A small image captioner, trained from scratch.
Model: encoder patch size [8, 8], decoder norm layernorm.
Training: adamw at rate 0.0026, 15300 steps, batches of 256.
Data: trained on made-up waving flags, 97500 training examples.
Rows from block 2 of the image encoder, named by matrix and row number. Rows with one number belong to one attention dimension. Each number is 128 + 24 x the weight over its row's rms, rounded and kept within 0 to 255. All counts start at 0. After the name is the row's rms in percent of the matrix's.
# q: attention query (encoder.blocks.2.attn.q.weight, 96x128), inputs 0-127
# k: attention key (encoder.blocks.2.attn.k.weight, 96x128), inputs 0-127
q.57 096 [164 132  99 131 119 139  61 114 114  97  94  95 145 176 119 117 130 174 140 108 151 126 117  88 108  51 132 144 130 112 153 121  94 142 114 117 178 101 143 121 119 159 132 153 129 131 133 130 150 167 108 138 100 133 148 106 161 124 154 114 128 147 130 117 143  95 111  87 134 118 109 134 146 134 148 136 125 121 158 128 116 127 127 141 182  98 117 153 107 137 149 123 140 114 145 149 143 138 155 144 135 133 163 178 134 180 113 125 163 116 151 101  98 131 115 126 114  68 146 130 148 128 150  75  96 157 142 137]
q.58 098 [105 107 139 129 111 125 158 133 112 123 118 140  97 111 110 134 124 150 136 125  67 154  99 159 109 160 143 113 129 149 124 172 134 119 122 117 114 170 121 110 113 103 115 110 171 132 163 141 139  87 154 131  97 137 146 106 148 108  69 137 150  88 140 133  84 126 161 158 147 114 169 117 120 105 145 140 148 156 129 125 109 110 109 141 125 167 104 129 154 108 110 147 159 156 112  79 125 137 130  93  97 112 117  72  90  92 153 177  91 125 107 140 144 154 159 125 137 180 106 131 132 135  81 134 154 132 109 112]
q.59 107 [ 97 125 139 117 107 133 126 154 141 136 154 146  61 126 130 150 117  53  80 149 113 110 137 161  92 175 113 134 124 119 124 118 150 138 102 116 124 153 108 141 159  89 144 142  99 121 131 131 120 110  86 124 152  99 109 151 115 157 162 164 100 125 110 121 125 161 142 127 133 126 146 123 138 146 127 118 119 129 104 153 172 142 132 143 124 108 131 113 112 115  88 116 137 126 153 112 121 140 108 108 129  98 113  69 137 159 164  95 138 151 136 112 126 107 138 167 138 179 123  86  91 134 122 188 149  91  78 134]
q.60 117 [ 95 111 155 106 140 151 212 130 136 173 127 144 142 102 115 146 135 104 135 160  94 133 142 169 137 162 134  94 145 143 120 154 156 110 140 123  87 157 125 158 132  94 118 123 126 120 139 112 112  94 160 118 121 130 106 126 115 133 121 136  91  85 117 125 111 137 133 149 152 117 169 118 120 125  98 119 147 132 114 137 138 141 112 133  69 141 123 132 156 126 101 129 139 144 108 114 111  96 112 105 152 136 128  91 118  36 126 153  71 146 121 157 157 138 146 116 139 187 112 140 128 126 103 138 150  98 116 102]
q.61 093 [159 146 112 134 117 137 113 131 152 119 109 107 174 139 130 121 132 126 154 124 189 111 163  97 146  71 124 127 137 110 144  80 135 127 131 121 135 106 144 145 131 139 145 161 104 122  93 101 132 161 121 118 148 129 134 139  98 137 145 140 123 153 118 150 163 134  93 104 121 138  74 134 127 163 124 114 112  86 136 118 139 135 165 118 116  82 140 142 114 153 144  86 113  92 140 174 152 132 128 178 178 136 131 175 156 148  85  80 146 125 172 118  98 121  94 122 130  80 161 131 123 114 165 108  97 130 138 122]
q.62 117 [128 103 113  87  95 160 104 110 106 107  95  99  86 166  87 144 118 138 117 133  99 150 113 118  65  60 135 142 134 127 166 155 112 140 101 109 166 182 120 151 119 118 140 143 120 104 164 138 131 133 119 120 112 131 146  87 157 147 173 133  99 109 123 118 124  99 133 114 143  93 152 113 149 133 149 115 146 147 139 163 151 134  88 158 194  87 100 156 126 140 108 138 163 141 133 118 105 156 120 108 128 104 134  92 120 169 154 123 147 130 144  89 121 132 122 140 152 129 124 105 151 133 143 104 110 127 105 124]
q.63 078 [176 142  89 127 148 105  64 140 109 115 150 171 125 167 152 131 111 128  79 109 141 106 130 107 120 149 103 147 155  85 113 132 112 130 104 134 151  84 152 132 150 144 133 151 123 166 135 159 125 141  87 140 109 113  93 111 143 136 162  93 126 159 127  91 135 116 135  80 114 114 129 148 182 120 123 149 111 157 174 109 105 125 139 114 159 118 121  84  96 110 134 151 126 134 141 132 150 119 182 138 111 126 180 138 140 190 144 135 154 143 110 125 119  87 133 127 105 117 128 112  86 139 125 131 136 141 108 148]
q.64 091 [103 147 116 110 110 119  96 135 130 128 151 148 105 142 130 136 120  48  99 128 164 132 144  99 116 151 115 166 120 116 139 100 138 140 100 130 137 116 124 134 156 114 161 132  80 140 109 130 124 143  56 112 168 103 118 132 101 145 180 133 132 166 111 117 154 176 108 121 100 129 114 129 138 165 139 131 107 132 113 146 155 124 142 114 139  98 144 129  92 132 134 127 109 123 158 137  97 135 120 149 122 120 121 113 158 191 130  57 176 135 152  94 112  89 118 153 126 142 133  88 106 120 157 165 123 121 116 151]
q.65 113 [ 87 120 125 143 114  79 104 168 139 106 147 151  82 143 150 132 130 129 114 126  86 143 112 144 108 195 130 142 109 119 121 141 138 141 116 100 136 173 111 121 129 118 114 106 143 144 135 140 157 101 119  99 128 109 146 130 111 131  80 139 161 116 140 151  82 125 144 154 138 123 126 148 132 122 172 160 128 154 132 110 119 128 137 137 132 159 103  99 102 114 140 114 139 130  94  77 115 155 140  98  91  92 112  66 119 158 153 149 135 132 100 104 145 108 150 150 142 185 122 115 104 130  75 188 146 125  97 118]
q.66 121 [126 147 106 138 105 113 174 140 166  99 120 113 107 112 140 124 132 153 126 117 123 154  94 132 109 100 138 145 132 139 143 138 157 130 145 106 130 224 111 110 127 119 113  86 153 131 111 112 163 111 128 105 148 121 173 118 138 143  63 156 144  98 141 172 107 141 154 177 126 133 101 110  85 136 158 127 147 130  85 119 145 119 154 123 110 122 107 128 129 129 137  84 125 111 103  74 124 181 110 130 122 104 100  88 106 117 119 130 117 122 118 108 155 151 125 149 160 166 126 121 123 130  94 164 130 133  98  95]
q.67 106 [144 123 124 136 127 123  28 134  98 111 125 126 129 175 129 118 125 143 124 113 137 114 133  99 131 124 120 136 117  99 124 115  91 144 106 129 168  53 147 126 117 154 137 160 121 145 142 151 127 159 111 137 107 134 122 122 134 110 166 106 140 166 131 101 136  92 109  73 128 125 130 156 170 123 143 148 109 133 170 124 107 135 118 133 185 131 129 122  96 127 142 150 137 135 147 159 147 110 164 127 116 129 157 166 145 198 136 126 173 122 133 113  92 102 127 129 100  81 137 126 127 126 154  98 110 148 145 158]
q.68 112 [123 112 114  91 103 158 167 117 131 113 103 108  87 136  96 148 126 140 118 137  93 160 105 137  72  73 141 135 142 134 162 164 144 132 120 106 151 229 107 152 124 102 126 119 128 108 155 121 139 115 131 116 126 134 148  92 156 155 137 145  99  85 123 136 115 116 149 150 148  99 151 101 118 131 141 110 156 147 111 155 160 133 102 154 146  90  97 148 138 137 109 122 156 136 116  90 100 162 104 108 132 101 124  68 112 118 150 125 118 133 129  97 148 145 123 143 160 165 118 111 144 134 118 133 127 117  87 107]
q.69 100 [113 105 157 113 140 147 167 115 114 156 126 143 118 112 106 134 134 141 138 144  74 136 129 170 120 159 127  88 134 135 118 162 129 104 139 127 105 132 123 142 115 111 106 132 152 112 164 134 112  98 171 141  83 142 102 107 150 116 129 114 101  88 124 105 115 111 142 125 165 108 196 131 141 100 110 127 142 144 140 138 122 137  92 149 114 153 102 127 157 121  99 149 155 156 103 108 140  91 129  87 122 133 143 106 103  57 149 190  85 136  93 170 156 152 161 106 121 168 110 152 142 129 110 112 157 115 127 109]
q.70 091 [137 111 122 114 137 153 152  77  94 133 112 138 124 106  94 122 124 150 134 121 107 152  94 143 114 115 152 110 150 155 145 180 113 112 143 143 131 131 131 109  97 123 111 116 171 119 173 139 113 115 161 159  80 161 131  83 183 104 127 116 126 107 133 104 130 110 163 138 136 118 174 116 115  89 116 119 150 160 138 144 114 102  73 133 147 136 123 145 171 114 117 170 136 171 120  92 112 120 123 119 102 146 133 125  90  85 151 174  96 118  99 142 139 151 133  99 114 126 118 155 181 133 134  77 139 149 146 123]
q.71 077 [138 146 135 127 142 106 104 131  92 128 190 171  90 111  96 126 118  92  79 109 128 116 114 133 124 195 131 189 111 133 138 131 132 141 102 141 112 121 129 110 128 122 116  89 131 135 133 165 116 120  89 172 133 104 108 143 140 114 117 108 170 149 126  82 104 168 159 141 104 132 113 117 151 114 129 157 104 149 106 137 118 134 127 111 151 134 152 129 116 118 128 174  99 135 171 100  99 148 131 136  89 117 117  90 145 174 146 122 138 133 114 120 131 118 103 147  88 157  94 102 102 139 106 157 140 154 102 179]
q.72 109 [106 126 170 140 159 123 158 144 132 181 157 159 158 101 146 133 131  84 135 153 130  97 170 156 180 216 122  95 126 124  92 116 144 116 134 149  85  64 140 140 137 118 129 139 120 134 114 125  97 109 149 136 127 127  83 167  89 107 127 118 120 130 117 111 130 146 114 128 130 144 149 142 143 115  88 130 119 114 135 112 114 142 130 115  65 162 153 105 140 121 121 146 114 138 126 152 130  64 130 122 142 150 136 139 136  72 117 136 101 144 117 169 137 107 142 110 110 140 115 145 109 119 122 138 156 100 141 136]
q.73 092 [132 155 112 112  96 151 166 112 159 118 115 120  87  92 105 139 125  90 116 133 155 143 114 139 106  74 138 137 138 152 162 125 156 132 139 126 111 184 110 130 146  97 148 115 116 105 106 107 133 126 103 132 158 128 154 132 143 155 148 174 101 118 118 158 144 177 160 155 121 135 113 101  86 154 118 100 137 109  75 149 179 114 134 125 116  80 145 150 143 134 110  98 120 110 152 101 102 170  67 148 150 124  96 118 117 117 135  82 128 136 149  97 121 146  99 159 147 137 152 104 138 136 145 156 124  97 110 115]
q.74 115 [142 116 109 103 108 146  54 105  97 105 102 105  96 174  98 132 122 145 116 122 117 138 112 103  76  70 129 145 128 122 157 142  90 140 100 117 176 124 129 136 123 141 143 151 123 115 162 151 130 150 107 134 102 129 138  91 161 134 181 118 114 137 129 108 136  97 126  92 133 101 147 129 158 131 148 127 132 140 156 153 130 124  97 150 214  94 112 151 115 132 119 145 159 142 152 137 118 145 138 120 119 116 146 128 126 200 151 122 166 124 140  97 101 124 122 135 127  97 133 109 150 133 149  89 106 145 125 143]
q.75 097 [ 93 122 160 130 149  96 100 149 113 177 164 182 128 126 143 138 123  67 119 142 122 101 165 144 157 244 121 110 118 118 105 120 122 127 119 144 101  64 144 148 140 117 133 140 108 137 126 143  92 117 131 126 124 114  75 155  73 111 138 118 138 139 114 104 119 140 113 123 130 136 140 151 169 115 116 146 111 125 156 116 105 143 124 125 104 171 146 103 117 119 122 161 119 151 132 146 117  75 138 111 116 132 129 102 152 136 133 132 130 151 109 147 129  86 137 119 108 149 113 119 100 124 119 150 149 102 128 147]
q.76 102 [ 97 130 130 128 106 112 107 169 136 127 164 154  70 128 141 151 119  61  80 140 118 110 141 145 105 189 112 150 116 121 121 116 153 147 102 116 121 146 116 136 156 100 142 130 100 138 121 132 129 110  83 119 166  95 114 157  96 151 136 156 127 139 119 125 111 162 142 139 120 131 123 128 136 145 136 134 119 133 113 134 153 136 143 126 128 129 135 106 104 115 107 120 129 119 147 109 112 152 116 115 120  93 107  70 143 177 161  95 149 143 131 105 125  98 135 168 136 178 118  83  77 130 107 197 148 100  84 143]
q.77 074 [112 104 117 125  85 124  84 156 114  93 113 149  48 135 136 143 110 145 121 152  92 135  83 143  80 104 126 147 150 152 130 160 104 144 101 125 164 129 124 102 144 125 132 143 144 150 141 159 167 112  82 147 128 132 147 100 171 158 147 132 131 150 126 115  85 119 163 113 144 134 171 118 132 117 145 142 131 148 141 115 123 101  78 131 174 134 120 115 127 104 128 139 160 141 159  93 113 164 122  99  92 111 133 124 107 161 187 147 144 122 116  97  94 137 132 166 114 140 126 101 133 136  96 130 140 114 114 161]
q.78 076 [129 119 139 112 145 152 189 128 144 168 142 143 134  86  99 107 127  77 103 145 111 119 156 157 143 180 130  88 100 125 110 137 174  87 160 112  81 144 135 150 115  91 133 136 119 106 127 108  91 106 160 125 122 148 102 143 124 119 141 141 100  88 122 114 137 147 112 129 148 132 155 126 121 139 104  79 123 130 111 142 168 160 151 145  71 152 118 141 144 137  76 137 108 140 111 131 145  98 135 118 158 132 115  93 134  64 113 139  95 150 133 170 145 149 151 128 135 169 129 141 115 129 130 146 139 120 110  91]
q.79 124 [144 116 122 116 120 137  36 112  95 112 111 109 114 175 106 129 124 144 125 119 127 124 126 102  99  86 126 141 117 116 140 128  84 143 101 128 172  83 140 132 120 151 143 158 120 121 154 153 122 153 114 139 101 134 128 110 151 122 179 112 125 153 133 103 142  96 112  80 130 109 142 140 165 125 141 133 122 132 164 146 116 128 101 143 208 110 124 145 108 133 128 152 150 139 155 157 128 124 149 124 121 126 153 155 137 201 145 123 174 121 139 107  94 117 121 126 112  82 132 118 144 129 156  81 108 148 141 159]
q.80 098 [132 107 130 135 161 108 116 123  87 133 139 143 182 140 137 105 131 180 153 116 103 149 110 112 156 166 137 125 130 124 111 150 108 128 136 129 139  99 142 115  88 154  93 111 152 159 156 147 124 124 169 130 110 143 114 108 117  95  66  75 177 143 148 116 100  99 112 144 120 130 126 134 146 100 136 154 124 156 163 106  76 125 110 121 134 176 115 112 132 120 159 166 130 157  92 131 126 104 189 134  98 134 139 128 125 122 121 173 106 106 105 151 137 126 147  91 107 114 106 158 134 122 101  98 132 175 155 145]
q.81 125 [160 122 128 114 132 167  92  97 101 126 101  99 150 156 105 125 125 142 138 128 148 119 132 105 122  53 125 131 131 125 137 125  89 127 115 146 158  77 144 131 121 149 146 159 113 120 144 136 113 158 124 152 110 143 119 112 160 125 190 108 101 153 127  98 165 104 108  84 121 120 143 121 145 129 109 108 125 116 147 149 127 126 101 133 174  93 137 152 131 134 122 147 141 134 160 176 137 107 138 143 146 150 158 189 134 150 126 116 150 119 154 130  99 135 115 115 109  65 133 136 152 130 175  60 107 145 158 155]
q.82 080 [ 72 118 161 130 129  97 117 170 131 152 167 164 106 142 155 140 133  77 102 146 112 109 163 137 138 212 113 141  99 106 103 119 146 135 107 127 107 122 126 147 141  97 127 127  91 139 115 141 108 105 122  97 168 107  95 164  63 132 117 134 144 139 129 114 107 145 111 141 119 140 121 141 157 141 134 141 117 137 123 121 129 154 148 128 108 173 126 104  95 126 110 130 117 132 125 135 116 108 147 106 116 114 116  81 153 159 135 111 144 144 122 128 139  95 141 147 138 183 107  96  72 125 100 183 147 103 103 149]
q.83 107 [160 142 136 129 136 173 194  99 142 141 108  96 170  97 121 121 131 137 152 135 177 119 148 123 159  56 133 115 141 140 130 109 144 112 150 153 100 116 132 127 131 123 137 141 125 112 103  99 118 146 140 140 149 147 127 140 140 132 149 138  93 128 125 128 168 145 118 121 115 141 120 106  97 140  86  91 131  97  97 139 150 123 143 115  88  99 158 153 158 142 119 114 113 108 145 166 149 110 100 154 170 163 126 186 126  66  93 105 109 121 159 155 123 160 107 115 131  88 139 147 142 118 168  95 118 118 155 119]
k.57 094 [123 145 124 118  77 111  84 192 158  95 115 103  96 130 107 140 123 144 151 143 157 144 150 140 130  65 119 118 102  66 150 125 163 124 157 105 166 122 137 163 106 162 125 139 164 128 137 119 172 134 137 125 136 140 130 126 131 159 133 137 112 161 168 132 122 152 110 104 140 131 120 160 124 147 130 133 112 106  98 120 144 119 144 132 157  84 116 106  93 134 139 106 126  99 125 109 148 120 115 149 145 134 128 156 119 165 120  95 151 162 134  86  72 179  96 119 134  90 124 132  86 139 152 154 159 136 125 149]
k.58 106 [130  97 130 123 156 159 158  79  96 168 147 115 116 160 128 163 127 105 118 133 121 122 116 109 131 133 141 111 120 148  86 137  98 132  97 180 136 147 107 100 146 112 141 113 120 124 155 141  60 114 154 136 144 144  88 110 118 155 172  93  73 126 105 116 120 120 141 144 118 108 166  82 149 102 139 107 143 131 129 124 132 158  89 135 129 150 125 154 182 126  84 160 132 155 120 165  94 139 126 133  90 115 146  94 156 119 138 135 110 111 114 169 165 108 109 120 116 120 105 111 150 117 163 134  96  96 160 139]
k.59 110 [131 128 129 104 145 144 115 123  87 111 119 145 126  82 137 110 116 100 110 132 128 130 120 103 118 176 161  99 139 153 131  96 102 102 105 162  82 132  97 124 136  90 142 111 130 145 170 149 122 160 138 129 107 137 154 129  83  61 126 123 160 141  82 130 132 133 168 136 163 126 126 128 117 154 113 100 103 134 133 112  92 110 140 131 116 151 133 138 169 123  85 133 155 161 124 137 143 134 127 121 100 109 100  65 106 152  93 150 143  90 149 122 145  98 133 190 134 139 182 110 120 121 109 135  82 118 148 137]
k.60 125 [123  95 118 131 164 168 184  95  82 151 145 133 137 123 148 129 138 121 113 127 112 126 104 105 121 127 165 127 143 175 102 135 106 114  83 165 102 135 122  91 153  80 155 126 128 143 162 131  80 109 119 121 156 132 124 126 129 103 138 122 106  94  97 140 113 113 163 148 125 144 154  87 129 114 126 105 154 141 137 130 133 115 109 123 103 153 146 130 188 111  86 167 144 163 140 148 104 119 133 105  89 137 128  96 138  60 138 152 115 104 129 168 172  94 160 154 126 156 128 116 142 124 129 111  98 104 139 124]
k.61 101 [117 160 112 131 130 105 109 191 167 101 100 127 141  94 140  93 129 160 119 126 152 118 131 149 121  94 125 143 144 108 177 118 145 122 151  97 119 123 146 129 107 140  96 137 153 154  99  82 185 110  92 114 142 122 163 155 156 108  70 180 161 132 163 142 133 149 121 160 122 151  88 155 103 153 118 152 139 103 116 126 129  96 165 108 126 106 143 102  80 132 153  99 110 106 138  94 160 127 148 130 160 139 119 162 123 137 114 127 149 143 151  97 104 146 122 132 141 129 127 155 105 145 105 133 165 142  92 129]
k.62 131 [142 121 110  88 117 140 106 161 104 101 130 104  87 114 114 152 123 122 119 152 164 137 135 109 121  78 160 105 114  91 122  94 124  96 110 166 137 150  94 145 127 111 151 119 159 144 210 144 140 138 169 138 122 160 123 114  92 110 156 121  97 166  99 136 126 157 170 120 164 109 156 126 139 144 115 109 110 106 108 101 112 106 137 133 152  92 133 131 166 120  89 134 160 154 117 128 144 142 111 148  98 114 124  88 121 151 108 116 155 104 141 124 124 142  97 163 117  97 155 108  79 126 131 147 115 103 163 165]
k.63 076 [ 96 150 154 117  70 122  79 135 134 101  88 140 103 162  99 138  99 105 178 132 102 157 140 106 128 164 121 112  90 113 170 160 130 131 127  99 151 101 148 163 111 188 131 142 129 106 125 158 143 194 117 133 102 120 148 107 134 135 146  91 151 126 154 114 108 129 104  79 162 149 132 161 105 127 150 129  96 143 129 134 137 143 121 155 147 132  83 136 101 127 154 120 128 101 113 142 125 112  92 113 128 142 134 141  99 171 122 129 131 149 126  89  87 149 119 118 137 121 138 103 155 130 178 133 111 158 128 105]
k.64 087 [134 152 137 107 130  88  80 152 146  97 116 160 142  85 126  96 127 102 116 121 123 135 120 113 118 173 134 115 132 127 148 101 133 112 153  88 122 119 131 164 111 132 106 116 111 115 149 136 165 153 134 120  79 111 157 130  94  80  91 159 196 138 120 131 161 117 118 129 153  86 100 158 124 174 108 125 102 134 149 124  97 114 142 134 137 130 131 133  87 142 162  86 141 149 128  92 163 137 115 136 154 117 100  93 101 172  95 147 159 131 132 101 115 118 142 147 128 150 180 121 124 120  76 121 127 161 115 116]
k.65 102 [137 126 135  94 161 130 139  72 112 156 114 131 105 151 106 129 114  84 116 113 118 127 112  95 121 206 129 106 154 160 105 130 114 113 117 163 151 146  96  95 114 140 121 107 116 101 124 138  82 138 148 134 104 143 130  94 127 143 141 113 134 153 105 104 147 116 122 161  89 103 139  87 116 126 143 122 138 126 154 121  88 153 103 119 111 145 113 167 157 145 114 151 107 158 109 166 120 164 122 158 116  80 134  76 122 182 122 142  96 107 130 168 143 107  92 131 109 134  97 116 159 113 146 141  79 150 138 132]
k.66 126 [173 126 121 110 193 136 156 122 122 160 118 136 130 120 115 139 125 116  99 107 165  89 113 145 121 116 111 125 169 129 116  86 122 132 131 158 103 173  83  86 119 123  85 110 108 130  87 117 110 112 130 166 130 138 123 125 132 129 124 156 128 155 104 129 158 175 142 183 109 123  94  78 135 151 143 137 143  90 131 124  82 132 129 120 117 128 156 164 163 146 134 108 103 117 127 125 167 185 151 171 119  88 129 110 171 138 132 124 110 103 150 176 148 139  87 130 107 117  98 116 124 134 113 128 124 107 121 138]
k.67 111 [ 98 146 136 118  53 106  76 152 152  89 122 112  98 134 115 122 117 132 158 146 117 165 152 116 134 130 129 117  92  95 153 152 153 119 144  96 176  92 153 172 109 164 149 144 163 122 157 136 160 159 135  99 121 129 141 121 126 151 131 107 133 147 163 113 107 104 106  82 131 124 142 176 110 125 126 127 106 147 121 123 159 133 137 137 151 105  91 110  79 127 131 124 133 122 119 134 118  94 104 124 143 145 127 149  84 178 117 110 145 162 118  70  77 145 126 123 144 115 137 140 115 125 165 151 137 166 131 134]
k.68 130 [157 114 105  95 156 153 140 142  91 125 131 115 103 110 120 154 126 115 108 135 166 117 121 118 117  83 153 110 138 116 108  85 111 108 103 183 114 165  86 114 136  98 140 116 140 143 187 139 116 126 156 149 132 154 124 115  99 106 158 135  95 153  85 142 135 165 179 144 154 112 140  96 141 148 126 111 123  96 116 110 101 108 127 134 135 109 149 148 195 127  92 128 153 149 123 130 148 159 124 151  91 104 121  81 148 126 116 125 138  93 150 157 147 133  99 164 113 111 142  99  91 127 120 137 107  89 156 161]
k.69 107 [114  96 123 131 122 159 162  91  84 142 155 114 111 148 136 141 127 117 140 136 102 137 126 114 128 123 148 118 112 156  96 147 108 122  83 172 135 123 123 105 153 101 178 133 142 142 179 158  74 123 133 116 149 138 108 118 129 135 166  82  85 118 107 117  94 102 153 120 132 134 177 105 134  92 139 106 134 159 129 133 146 137  96 133 124 137 126 130 182 105  76 177 151 158 129 163  80 104 121 106  80 140 137 109 128  81 143 136 118 113 112 144 158 105 145 141 131 133 124 109 141 123 172 125  97 104 157 142]
k.70 092 [123 102 128 144 111 145 135 116 115 145 170 101 117 168 142 183 136 119 151 134 125 124 134 132 139  88 121 125  97 105  87 129 114 156 110 142 146 137 124 142 162 130 177 132 122 117 166 152  92 124 147 136 140 118  80 118 104 169 200  86  45 109 118 141 109 124 141  85 148 115 167 114 164 103 150 122 119 127 119 135 163 148 104 158 156 120 126 123 160 118 115 133 162 132 119 132 105 112 104 115  90 140 146 137 166  89 154 108 134 139  91 139 146 124 141  90 118 106 125 105 124 134 155 130 126  89 160 130]
k.71 079 [132 131 176 140 103 122  96  92 131 123 127 161 137 156 149 161 111 111 133 159  84 137 130 122 149 196 107 111 106 148 121 151 116 175 144 101 125 122 139 196 121 152 151 121  74  97 115 168 113 155 171 147  89 125  92 122  73 149 152  94 161  91 116 125 135  93 125  82 158 101 129 136 148 125 116 114  97 133 130 136 125 164 110 141 137 172 105 153 102 143 146 106 157 123 111 124 121 133 104 105 137 110 130 115 126 163 136 134 119 102 110 108 142 119 132 117 138 132 158 109 138 111  91 130 106 123 120  90]
k.72 113 [ 90 120 140 163 124 137 155  90 123 140 143 148 158 129 158 103 140 137 135 120  77 146 116 111 131 178 140 146 133 183 124 179 120 135 117 106 117  93 171 116 145 115 148 138 121 129 116 122 106 125  92  94 143 107 139 140 146 119 110 113 142  71 138 128 109  77 118 115 108 151 144 129 110  98 122 122 148 173 152 146 160 129 114 119 103 168 119 109 120 111 124 163 126 144 139 144  83  87 131  78 128 158 126 137 106  80 141 153 110 141 115 127 145  84 186 126 148 176 133 145 175 121 130 108 123 143 114  93]
k.73 101 [161 128 127 122 164 134 133 161 120 131 122 140 138  88 143 126 123 130  99 116 175  99 123 150 124 100 130 136 152 100 123  61 108 124 132 145  74 163  91 113 144  97  94 108 123 151 123 128 151 119 129 159 127 117 133 147  93  86 124 171 131 149  99 146 159 184 162 145 154 106  92 135 144 176 124 123  94 103 121 125 102 103 150 134 123 124 167 140 146 129 125  72 145 134 133  89 180 159 142 145 112 108 112 107 156 124 108 124 153 105 155 145 143 125 118 153 121 130 164 116  92 126  74 125 140  96 129 148]
k.74 120 [130 135 121  96  82 119  78 172 126  89 125 100  82 129 110 154 115 125 142 157 153 149 149 115 125  87 142 103  96  69 136 107 141 107 125 134 159 133 113 169 123 137 153 125 162 129 196 148 160 150 168 127 111 148 122 112  95 133 156 110 102 167 125 131 120 147 143  95 169 106 155 155 140 140 119 118  98 113 108 106 129 116 139 141 162  80 113 116 123 127 110 126 158 139 114 122 144 125 100 144 118 123 128 115 108 173 110 108 163 129 127  93  96 154  97 147 125  92 154 112  80 130 141 154 125 122 154 159]
k.75 101 [ 84 126 142 144 109 125 121  83 123 122 140 141 138 151 151 109 127 116 140 131  72 163 118  95 131 215 143 128 123 173 128 179 116 134 119 107 138  89 163 132 125 130 162 132 110 112 136 134 109 143 120  91 113 116 137 124 138 127 118  93 156  82 138 122 112  76 107 106 118 136 156 135 115 103 120 119 137 172 158 134 154 138 110 127 116 158  94 117 110 123 129 171 130 153 118 147  78  93 114  85 135 137 127 111  92 126 139 152 115 129 108 111 138  75 169 123 144 168 144 137 171 118 131 126 100 162 124  93]
k.76 093 [137 132 151 104 156 128 104 104  98 119 108 157 137  93 127 105 111 100 104 128 119 132 115 102 116 215 151 103 146 159 144 106 101 108 121 149  89 133 100 129 118 102 115 105 108 122 140 150 125 162 143 137  92 136 151 125  94  70 112 127 185 138  92 125 143 128 148 142 148 115 119 130 116 152 110 106  94 131 142 118  94 124 141 128 110 158 119 148 151 139 104 124 133 154 116 135 141 145 126 133 125  93 111  63  99 177  93 159 127  91 152 122 140  95 118 175 132 145 174 116 142 116  91 135  79 139 133 126]
k.77 079 [140 123 130 111 114 151 108 137  94 139 111 117 107 146  87 161 125 118 157 108 157 131 113 129 128 134 135 100  85  68 126 118 108 119 147 157 145 136  94 133 150 140 103 114 132  98 154 162 112 145 157 159 113 115 111  92 110 137 191 118  79 136 128 115 145 161 130  83 152  95 131 130 138 146 127  96  68 105 116 127 163 140 131 164 147 108 103 146 152 152  76  88 161 133 127 131 143 134  94 163  96 134 156  99 127 180  84 109 134 144 134 138 102 161  97 132 123 102 127 107 133 125 153 142 105 131 145 159]
k.78 084 [119 112 123 140 141 139 165  81 109 130 142 129 142 106 167 113 129 132 122 131 101 118 138 109 130 146 152 134 135 198 119 129 105 126  78 165  79 121 133 108 146  82 166 116 120 156 156 132  97 130 115 112 161 126 129 143 116  94 100  92 153 113 101 135  97 108 160 165 129 172 146  99 110 107 131 118 156 152 124 124 106 116 120 113 111 162 147 115 161  83 107 174 112 151 138 141  97 120 148  90 107 144 106 111 136  80 135 146 134  95 127 144 185  83 159 167 132 154 150 119 126 134 138 120 103  99 140 112]
k.79 129 [113 140 129 112  64 109  74 168 139  83 129 104  94 135 114 143 118 134 152 162 134 160 157 116 130  97 134 111  92  73 144 130 150 113 131 112 170 110 135 180 121 145 155 134 163 123 184 145 169 150 160 114 118 140 125 115 106 143 145 105 113 157 145 123 110 127 127  82 161 109 154 173 134 128 114 123  98 128 111 112 146 120 136 138 160  85 100 104  94 127 119 128 149 134 115 125 129 103 102 132 135 138 129 137  94 174 113 110 160 145 120  76  86 153 113 135 136 101 150 127  92 127 145 153 136 137 143 151]
k.80 107 [115 125 130 142 121 120 137  96 152 150 138 109 128 180 120 158 138 126 154 127  92 137 128 128 141 144 106 121 117 144 119 180 138 158 136 102 184 115 158 146 114 168 143 136 114  85 107 113  97 118 135 103 130 124 100 108 160 192 147 103  98  96 154 124 110  77  86 116  98 129 156 110 140  80 140 150 173 135 132 142 154 164 100 135 136 125 100 130 104 143 154 157 110 115 123 153  90 114 112 121 153 142 156 153 139 119 160 129  97 152  89 128 131 140 130  72 120 123  75 143 167 124 159 129 123 147 123 100]
k.81 119 [117 136 123 133  73 112  90 184 147  87 135 113 121 124 124 137 134 157 154 156 140 146 156 139 132  57 130 127  88  72 151 130 154 123 136 105 145 105 149 178 135 138 146 143 161 137 164 138 178 139 133 119 135 126 125 131 116 130 136 123 110 136 156 137 104 131 127  76 170 129 135 179 139 123 111 130 103 130 100 125 158 108 144 141 159  88 121  92  91 117 128 114 152 112 133 105 137  89 115 118 139 167 128 168 111 125 117 106 168 160 121  81  89 163 136 129 141 106 151 132  90 135 133 134 163 119 136 147]
k.82 074 [121 128 140 117 151 121 128  67 112 121 129 155 147 116 123 103 122 106 118 128  87 148 122  86 114 225 151 123 144 193 140 147 121 109 106 137 108 106 138 123 114 107 131 123 110  97 135 137 112 146 132 110 112 132 156 114 138  93  91 112 198 110 115 110 124  88 123 135 118 122 135 116 104 121 105 118 138 154 158 126  99 130 123 115 100 156 105 140 123 142 112 171 112 159 122 161  97 118 132 114 150 116 115  85  87 152 110 166 108 104 135 131 143  92 141 161 138 166 141 136 170 118 111 119  82 161 115 107]
k.83 101 [135 120 121 160 136 130 151 171 141 128 139 129 161  84 149 110 143 170 119 121 150 108 137 175 129  51 122 164 129 115 141 106 140 136 134 106  73 129 147 119 146 103 102 146 141 162  97 103 163  98  94 135 160 114 136 175 139 103  94 163 130 113 135 147 123 154 141 131 141 156  96 149 136 145 119 144 132 125 113 138 143 104 161 125 122 126 170 103 118 111 140 103 132 101 158  94 142 115 157 116 134 164 119 184 153  60 133 118 147 139 144 120 125 145 163 130 138 128 140 143 105 140  98 103 181  99 108 130]